config = dict(
    model='audio frame classifier',
    dataset='short made-up English sentences, spoken by a formant synthesiser in many voices',
    train_examples=26041,
    gain_aug_db=10,
    noise_aug=0.002,
    n_mels=80,
    hop_length=160,
    input='log_mel',
    spec_augment=False,
    win_length=400,
    num_classes=41,
    output_stride=4,
    arch='convnext',
    norm='rmsnorm',
    activation='gelu',
    mlp_ratio=4,
    inner_norm=False,
    subsampling=4,
    layers=8,
    width=320,
    kernel_size=7,
    init='orthogonal',
    residual_init='none',
    optimizer='muon',
    muon_scale='original',
    lr=0.016,
    momentum=0.95,
    nesterov=True,
    orthogonalizer='newton_schulz_5',
    adamw_lr_other_params=0.00097,
    ema_decay=0.995,
    steps=11700,
    batch_size=256,
    epochs=115.0,
    lr_schedule='cosine',
    final_lr_fraction=0.05,
    warmup_steps=230,
    weight_decay=0.01,
    adamw_weight_decay_other_params=0.01,
)
Rows from block 3 of a small audio frame classifier, named by matrix and row number. Rows with one number belong to one neuron. Each number is 500 + 50 x the weight over its row's rms, rounded and kept within 0 to 999. All counts start at 0. Numbers have three digits each.
After each neuron's rows are labels from the 100 clips, of 14848, where the neuron reaches its highest value: "loudest band" is the band of the loudest frequency at the time of the peak; "peak on" is the class under the peak. Only what is clearly more common there than usual is listed. The data: short made-up English sentences, spoken by a formant synthesiser in many voices.
# fc1: MLP up (model.blocks.3.mlp.fc1.weight, 1280x320), inputs 0-79
# fc2: MLP down (model.blocks.3.mlp.fc2.weight, 320x1280, transposed), outputs 0-79

fc1.667:561401457570601446604407517463481424533468461465472549518574519471446532463495482492543535532499489453518451599450542468511463463552503534476438585522460453560521505459586550533550441535578523506431474467520510485522585529621521525459564481
fc2.667:490562455517468472489538465512398514521534451515534524467577551456526435512547473562525498618523582541499414558403611473428528495549510480395480494469490435492539520512518473532415465624490520528609456492415528469538498521531477534480544529
loudest band: 500 to 1000 Hz
peak on: /p/

fc1.552:510448439502503526527529559438523541525490558484502469484509524539400525536435506477471479563504326394668434463479530542407535563426495447507543487565438500510502502567423485462526488557567426567497449505524498473510480488440536510508572471
fc2.552:522571492482442517508480496502423537511345465514509532524645510432452565369446445497481532461536472479499482528523464477458504485431560567512435638526534451503452590515555470552512360462471482469516456572564483554468500551440443475527597508
loudest band: 500 to 1000 Hz
peak on: /ɛ/; /ɹ/

fc1.367:424507476467474495495503557460531427526523502454521395549484464518457522598461550464545435425508479535491491475539585635531484511470478544388499498504581562472482464487420486527624447492479516458532528557543518588555487526511491533446454456
fc2.367:446528542439453565437448443493492599449576473417464595472441508556471570625328478594530473424528446606540450545513486449537523609502481471450504438549530584535473529478456500461461512469512480515543517488502541489524526515497413528526457486
loudest band: 4000 to 8000 Hz
peak on: /s/; /z/

fc1.428:406571505561535554417606608490559455532462432540528510450556533519527509540462508459525505485441490478415506492402436468446572553553423538488394459479467479567523551504505449492518498442549534546474435541474621516556466559497510554575565522
fc2.428:472665465530568482474531424504498446526490542452488510478415500499514507521502555505509533459442497490559554492419490521504516471456544599458570455538477559440486511506363482491525428413554506587485462528440435452440569550520574509488440501
loudest band: 2000 to 4000 Hz
peak on: /k/

fc1.44:484508500562442436533490481548546516511498550513471478470500472466519463478448484452520528510436513562479555579513510493444538510483560437432574505483398534506512564490592419592541478536528518587514521505607458467397548481568403544562486519
fc2.44:436496522497487528462482585513519505528509494439461473572570432557551442456519485525350512446551514575572451443486473502514507478536442427493532539528463502419399551528454539568499602554604493416553455523487472521493467560516546597491420491
loudest band: 4000 to 8000 Hz
peak on: /s/

fc1.123:420523396497420514427382536509386400555382462577451513438492477470472440492501481492508565542512524480493484542514516545514492499562402506594596493438478472546453472488486524503534451484464457487431547488514489479591537526460445533529422509
fc2.123:387598460510460535499512383520347410491469512485511581481520483501482567457521506461526447533512517457484452511482490392529494479474407466505500434512474559519543515439418530438454431448541426423417475483498492502457535423580574453597571392
loudest band: 250 to 500 Hz
peak on: /oʊ/

fc1.337:533539582411526557509562559536528461504421575544545558398515676521469487533406477442442548604585507497562442410436522519430502516490573547521551542438519425431417520408453512461463549515472459457497410478499389471492487485553504473467486457
fc2.337:516509567449486463454468479503511583560475556496475530550502553497514515554518615558520535483445537570432606470514520536485414534528541503507540516456571549424445539536477559475539429587513490536490529530442477470514503428458439493563497423
loudest band: 500 to 1000 Hz
peak on: /ɔ/

fc1.748:499449483502454537471493558500444529481486413453572517509476464551470524441444393487419571593499481544534528515532481445395552507552484543430519513538562558463545414433545541474516421539557533442517524514464541475445465558493404593525612535
fc2.748:492503540451488505504472560522440512439626542466455407528518511513518478424440602412504543474470487589597465492430574516559541549439536464548495479531483608550571523500500470539398487451486566598562479528481446452434452480542598508527583498
loudest band: 500 to 1000 Hz
peak on: /ɝ/

fc1.352:612507583522489449516523537513450544563558466523505501464440465578530439413488545442458514499531540449532569529490470609422446521502491449582606558514464411463389493493559501430497516591501537499557430445520508468341522482567567523507457532
fc2.352:489552452511505478502524578483417433627528451531387438470591500488483495555525548473460525465467525498494542602654557450518509517512509478541529517474499504406460579462621542509559533594478540480510513521514478499478510585431486607601490410
loudest band: 4000 to 8000 Hz; 2000 to 4000 Hz
peak on: /s/; /t/

fc1.739:490496515511443502589433490504494481455449579467538563486578407394531478534605562549624522474465526475526622516456537519507444534484594519486455545486551486599505550453497432594516507471537436535450496576545628522458602533500513355537468604
fc2.739:526449595481494511500490533423442508593473446530544488426395509562552513524549587468440450469456457575561487513484485575523513562488397552413480547497537481568478507560504487592485546550514517465533547497490433466432499576476467519467533538
loudest band: 4000 to 8000 Hz
peak on: /s/

fc1.201:523539564573533483496473453455535522475545426425474336510542503463466574506484488501526463594546495457512434422579502479533491490494487523556501473570449547532552445472486580464549523503527424426560523533545588462527503500413478518495563483
fc2.201:448534464497576426475503485554460494497544565449592423561451568528487472585499516496469493512452527518484494556476466434485514440545524545500478514451534517430600543459528479497506487476451419484478444465450469318564591468559560462549513473
loudest band: 2000 to 4000 Hz
peak on: /ʃ/

fc1.230:507589445432507528473655549451460507591487486495518462408577549466394514535495422554504541593538425469614586491569618483503573543558513509549470410589483525493449423488529548589534468496478359369528537481545442391593487546537538508506495571
fc2.230:342437456539521561504491491560542510568465527517496519453610580503463544457459558404551559464582575499516451505478536536516566514476432505549471544478431559401506539541497536488377490583466517505526468421526436616468526455520515510536583507
loudest band: 1000 to 2000 Hz; 500 to 1000 Hz
peak on: /p/

fc1.617:595536490428457515510502485444504556485478371546498482486485518525495420559472524458480489451551473496463599559466434475575560469487571551481457443387495489531533532511519511516546431450475500471457576504370464450524469507587514462473386533
fc2.617:476483429467480482557495648405545521543523473558446518488555532479435516546475493571533467400545515427480450586390528545491475519518356503431477499428559510475480433559505487539574407513481436483541488527469479456513376579522526426444558449
loudest band: 500 to 1000 Hz
peak on: /eɪ/

fc1.270:476492509427527481536432516534511516490443468457565441403555592504590457485545405468475460392457462535537528522470507500458535431478501464436552508509492556544544475534525502508498485515561468502504569516482502591485494492522511552462484465
fc2.270:563472483502437382497474447537614530500499455531511512442463401502556494569493520515499513541569527536595409472528464560571527621480473531565478508594553547511370575469478434472427435499456560577516493394505471471584473437432463554497534456
loudest band: 4000 to 8000 Hz
peak on: /s/

fc1.675:567557493509510531472522472510469442456557505444500510529526442420394484458485435490391452464504594582544472559477454543622433449495485544495478573589555503510549436495496443440550604453439492495453486641463530558550412522512489480496579513
fc2.675:563431557485524500498522516458484442423486463540507606462529538560516510513604544466443481468498458546403502552544505462562449457500446525501522446484405526561460558461565495467451567465489504612455497470530552499529504449550532557379567497
loudest band: 4000 to 8000 Hz
peak on: /t/

fc1.19:502558519483546488411442514408420472488426459496423458533433513468465463468591462411523515461535445450499487520587551540483456608437366547535545566475383451513449440584564589493552587491431507488553545420493467522556519439453429431498443485
fc2.19:587489522479588483551407514507486533569458469458510613439493483545466601470444497538569482518456526536391501528566460420453474376510621453442548517493543466526557486496542501572480500524523588475446485416514488503544521459478465467494608446
loudest band: 4000 to 8000 Hz
peak on: /s/

fc1.184:482533480525551588471468599550454445369525550498583501415471537481470496526498480531496491506456473491540475486494433494429500454575489504430487452523459521529516571516463468479460431479513511492486470496503464467538502471528438502368451524
fc2.184:457467541527441501499491472431519511521447421503515417457532378490444610557506515355452580525465486529483542404470477564507498507529457375419452415423554591500468542526448443437491535544614549476482532489583468495598480516378450405527448479
loudest band: 500 to 1000 Hz
peak on: /i/; /ʊ/

fc1.110:482597477572502472486588543489504435478483520524527525415504495550478550425459520467436449519543454536533440555461608544552453482536446476547481528564533505472501553552554470519592438484495474526455487511510431419586553449502498457415456557
fc2.110:476485452496504544550494479551476603492514518470497548583455556562551500475402503485520640488507494539523525471453505509485455555487515553523516493584500476542576452571514536574340564510474636429501493546511506570567476419481520502452497445
loudest band: 500 to 1000 Hz
peak on: /ɔ/

fc1.164:483417506414567500524455443427460563512516502598465555459523538473544530482485464503507557464445489488433457490473557507553424508502437512481458484526436525548520514519498501531470558583385452561476574491560527559447391554570548477444459401
fc2.164:630616494443512506496519477520646469556564565500514533463573559445507548610453446432553559478495495403537541513559515495489529425551516478415461445534480545557579552535473474493475473523558449442512431508422461452485464491519483461477534461
loudest band: 250 to 500 Hz
peak on: /aɪ/

fc1.558:474578386539522501548472490445501513583412448398485438548499503484490542505493488509523427469558598561511498538476585483515532497457579551490465486487509492541408563460489445498478463469464490560507601564408477407575499544414546462344534512
fc2.558:466532497521565543505484528424448518549488434504600547519547558475489487626573462535441501535488594449502499460505516454508523586444464459574551514447484441558490558496499568430493441514470525486475539527480590497685465469517492428442588443
loudest band: 1000 to 2000 Hz
peak on: /t/